Rows from block 7 of the image encoder of a small encoder-decoder image transcriber, named by matrix and row number. Rows with one number belong to one neuron. Each number is 200 + 40 x the weight over its row's rms, rounded and kept within 0 to 999. All counts start at 0.
After each neuron's rows are labels from the 100 images, of 14976, where the neuron reaches its highest value: "strongest on" is what is common among them. Only what is clearly more common there than usual is listed. The data: seven-segment displays showing three digits. In brackets: how many of the 100.
# fc1: MLP up (encoder.blocks.7.mlp.fc1.weight, 1152x192), inputs 0-95
# fc2: MLP down (encoder.blocks.7.mlp.fc2.weight, 192x1152, transposed), outputs 0-95

fc1.337,215,229,175,188,115,182,198,196,191,248,197,208,216,242,195,131,201,212,147,197,257,169,245,152,210,184,234,224,223,190,260,116,213,277,211,240,147,197,263,186,186,231,211,221,138,192,200,273,183,205,227,231,223,201,232,177,254,172,176,162,201,161,235,140,189,233,167,189,217,282,240,186,228,151,219,208,182,224,184,177,193,206,189,138,157,219,261,129,149,247,189,232,133,195,218,170
fc2.337,186,196,74,289,278,204,157,200,205,187,128,245,173,176,128,232,210,122,222,296,204,210,182,192,233,199,132,182,187,171,174,246,195,158,189,249,168,201,147,191,175,211,239,274,239,211,46,194,236,221,166,160,211,230,185,163,185,195,168,225,322,230,181,212,194,205,188,194,207,147,167,257,185,211,221,193,187,243,181,230,192,216,261,227,242,224,152,253,230,240,194,166,249,194,201,203
strongest on: the digit 4 (57); third digit: 4 (27); first digit: 1 (27)

fc1.164,217,234,221,209,133,181,213,211,171,267,216,210,233,213,228,97,179,192,195,203,213,149,234,156,246,155,264,155,205,127,198,152,187,231,174,218,163,226,258,233,152,194,198,180,138,170,170,279,145,214,208,270,189,243,225,180,277,166,240,145,204,130,243,122,180,201,128,145,167,276,197,156,208,171,148,187,185,203,149,172,246,212,223,157,173,194,214,134,133,218,182,226,149,169,178,203
fc2.164,182,191,75,292,277,209,142,195,211,188,123,241,163,189,112,239,214,119,213,303,200,205,176,208,231,204,146,183,199,167,181,237,214,178,195,245,167,200,148,186,177,210,231,278,253,213,29,196,230,215,169,165,211,224,204,162,191,183,163,219,329,228,184,222,205,217,180,186,212,167,176,251,185,218,223,208,190,230,189,219,184,212,263,228,245,223,177,244,225,237,193,178,243,196,198,207
strongest on: the digit 4 (55); third digit: 4 (28); first digit: 1 (28)

fc1.662,150,266,177,176,225,267,268,197,206,234,187,211,204,216,186,241,248,235,195,183,195,182,178,138,254,121,193,213,232,215,168,167,225,196,208,174,197,170,211,229,183,254,151,148,188,281,200,217,213,52,253,176,180,178,202,183,209,175,171,187,200,207,259,220,169,189,204,271,271,188,208,204,194,181,190,204,267,244,263,173,190,210,95,198,155,304,198,216,211,175,176,199,254,264,174,215
fc2.662,207,148,100,201,152,159,168,211,181,150,192,171,196,193,210,173,156,79,185,308,167,219,215,221,120,299,214,203,208,199,225,166,194,161,186,186,204,242,218,192,202,119,237,303,226,133,98,224,217,276,170,202,217,233,161,199,197,210,188,176,208,183,211,189,257,162,178,146,113,227,162,146,183,217,235,169,146,176,151,146,209,147,271,236,228,103,201,173,168,190,226,240,170,164,277,174
strongest on: dark on pale (51)

fc1.424,227,217,216,199,192,261,180,203,195,246,204,251,279,230,219,148,166,215,187,180,211,161,192,177,223,175,206,213,243,154,191,152,188,230,161,263,142,266,277,267,188,218,228,185,125,198,178,230,191,238,224,271,212,208,198,186,244,202,255,158,176,126,245,114,175,151,149,156,178,223,167,180,221,193,212,220,212,141,228,155,236,234,191,156,135,201,206,175,152,227,191,269,192,211,170,163
fc2.424,184,188,79,299,286,216,153,180,236,197,104,213,154,199,137,237,211,125,199,260,218,201,176,212,231,206,172,185,201,183,177,222,211,189,198,209,212,172,139,190,199,215,216,257,274,201,26,210,242,179,165,174,192,234,223,174,204,208,134,217,330,249,157,255,217,233,190,207,230,168,202,208,185,215,235,183,205,262,200,226,176,200,224,256,247,207,169,246,234,225,193,181,211,177,191,219
strongest on: the digit 4 (56); third digit: 4 (31); first digit: 1 (27)

fc1.729,168,151,210,206,180,213,184,220,230,188,196,240,178,172,162,238,176,166,131,247,182,205,200,217,163,225,176,185,199,223,178,152,188,213,233,211,210,195,188,175,203,99,142,257,197,175,198,198,247,277,111,215,203,240,206,228,169,224,181,201,180,241,219,243,276,213,225,107,171,222,227,173,104,234,214,211,174,144,112,203,221,185,253,194,210,161,209,163,192,150,294,197,168,102,254,154
fc2.729,180,223,160,179,139,211,244,206,161,175,189,174,223,181,273,182,247,199,239,141,166,220,215,184,234,155,203,183,198,192,165,219,161,167,149,158,195,225,244,232,180,254,234,179,181,178,135,223,176,116,294,169,202,230,131,185,210,216,225,196,265,117,252,200,161,156,189,257,180,191,198,199,265,164,217,158,232,196,260,120,228,235,141,207,116,212,198,295,178,147,116,196,205,277,125,228
strongest on: the digit 3 (55); blue glow (39); second digit: 3 (25)

fc1.698,226,243,187,191,135,161,256,232,190,238,173,207,261,249,238,129,167,195,211,193,223,162,222,131,275,169,219,174,214,165,199,172,183,209,123,230,174,243,262,224,191,202,194,211,185,108,189,308,151,256,179,237,164,213,132,203,267,207,245,173,193,174,215,140,146,133,159,159,204,250,201,153,239,153,224,173,197,178,133,153,220,199,218,179,203,211,186,154,154,226,235,195,200,198,148,154
fc2.698,179,212,73,286,283,215,143,197,216,209,134,230,149,195,124,248,214,131,235,282,206,206,180,210,223,200,159,182,208,149,169,218,215,202,214,238,184,188,135,189,192,204,199,279,226,239,40,180,231,202,181,183,213,241,225,179,183,198,146,211,348,242,186,238,227,225,199,193,232,170,185,232,176,219,196,218,188,258,190,242,183,202,250,227,234,209,175,238,234,221,176,165,232,194,186,213
strongest on: dark on pale (52); white glow (36)

fc1.393,253,242,212,189,178,189,173,215,121,208,207,277,224,195,159,116,232,205,166,195,224,200,239,152,218,202,166,164,201,166,203,210,152,216,163,237,125,219,190,195,186,186,208,175,163,158,197,262,184,242,234,199,159,260,173,160,213,196,225,176,249,157,231,130,152,139,144,123,148,247,99,220,218,177,126,193,234,174,70,170,228,225,237,142,187,195,157,153,167,249,191,228,195,235,181,119
fc2.393,187,177,89,277,255,221,183,184,241,204,112,157,175,182,164,239,217,109,216,267,187,198,177,190,238,188,192,216,192,212,139,203,217,187,195,205,244,179,113,212,222,168,170,233,265,238,90,171,236,195,186,205,208,241,232,244,185,210,154,170,305,303,167,249,283,262,266,232,239,184,250,205,189,187,226,171,200,257,228,201,190,151,191,236,219,271,189,228,217,183,245,172,164,174,158,216
strongest on: blue glow (36)

fc1.507,224,195,176,181,224,181,193,139,218,198,197,161,180,186,167,256,308,183,158,192,174,208,223,138,175,220,229,301,225,201,243,216,222,171,181,256,224,217,164,205,163,202,299,221,184,260,234,189,170,247,213,140,200,205,258,206,213,178,210,229,205,152,221,281,214,291,242,248,235,127,150,199,169,158,288,206,171,210,232,178,180,282,214,269,203,288,268,183,216,223,184,208,160,252,172,259
fc2.507,198,203,71,307,180,272,186,179,168,193,144,242,231,192,159,161,122,66,216,303,250,204,210,214,211,198,163,180,199,186,135,157,172,213,270,194,196,222,215,227,202,186,203,292,227,179,84,185,234,181,229,218,192,156,180,221,182,171,207,197,291,249,138,163,198,166,210,161,155,231,198,219,238,173,125,204,213,252,210,244,214,181,219,125,178,146,178,172,247,213,212,165,229,159,210,144
strongest on: the digit 4 (55); red glow (46)

fc1.348,169,187,194,117,214,232,248,132,250,147,198,152,164,136,194,212,180,235,241,144,145,222,209,145,164,255,217,203,191,190,254,209,250,181,192,130,245,131,209,214,164,211,217,140,210,225,223,176,180,166,140,191,249,163,207,221,151,175,146,239,178,196,227,278,239,170,237,250,198,145,217,151,91,233,242,157,207,200,224,223,208,170,190,219,194,257,192,247,184,224,173,242,194,179,198,221
fc2.348,230,154,140,243,224,258,165,162,183,226,101,319,224,204,144,195,181,155,208,250,232,203,225,157,269,211,190,151,242,133,159,182,269,202,240,258,227,224,211,187,211,213,192,260,190,218,88,174,236,210,203,170,195,197,203,200,155,165,182,200,343,144,227,186,159,197,172,173,223,184,219,226,240,170,112,245,238,229,181,252,198,250,199,175,184,198,176,202,244,237,186,206,257,212,221,210
strongest on: blue glow (47)

fc1.208,197,205,214,209,135,212,156,224,220,178,198,240,226,188,153,230,146,232,91,225,210,193,204,180,209,184,164,111,193,208,210,228,233,267,200,241,162,269,223,216,217,154,106,239,143,162,207,226,184,258,218,213,192,213,205,165,194,213,150,173,213,158,246,185,174,124,179,65,108,236,142,238,189,170,203,169,222,183,202,168,217,245,223,169,202,208,258,202,168,191,256,219,208,134,185,228
fc2.208,148,219,80,242,266,230,176,210,178,183,137,187,152,195,223,204,208,121,245,269,228,189,171,172,241,219,168,229,211,187,143,204,181,190,207,183,188,154,160,171,224,228,209,250,254,248,104,178,237,160,244,169,243,202,201,193,225,210,166,220,317,207,194,245,200,265,236,256,267,199,231,235,207,219,158,236,216,287,224,222,172,177,196,209,184,195,158,240,198,135,176,195,222,237,162,202
strongest on: the digit 3 (55); third digit: 3 (25)

fc1.572,294,241,192,214,128,190,228,193,237,273,211,175,239,243,205,97,201,201,200,189,221,155,237,183,228,177,260,197,235,139,193,121,176,247,200,216,181,232,258,239,165,212,212,213,142,162,187,262,133,190,201,242,205,237,208,193,275,187,204,189,169,185,273,169,217,204,115,196,197,256,247,159,207,157,182,248,183,165,205,168,215,226,197,183,142,228,261,123,161,229,171,241,123,204,199,170
fc2.572,187,175,98,283,279,206,145,177,205,173,117,244,172,161,114,246,224,139,196,281,207,185,149,192,229,202,149,175,190,185,192,251,222,169,194,255,167,209,138,187,194,214,242,264,253,205,48,213,237,222,153,152,193,214,198,162,186,171,174,231,321,228,169,221,198,207,188,179,208,163,174,259,189,207,245,183,198,218,183,217,178,216,261,234,263,230,185,252,236,242,199,176,245,200,202,224
strongest on: the digit 4 (55); blue glow (36); third digit: 4 (29); first digit: 1 (29)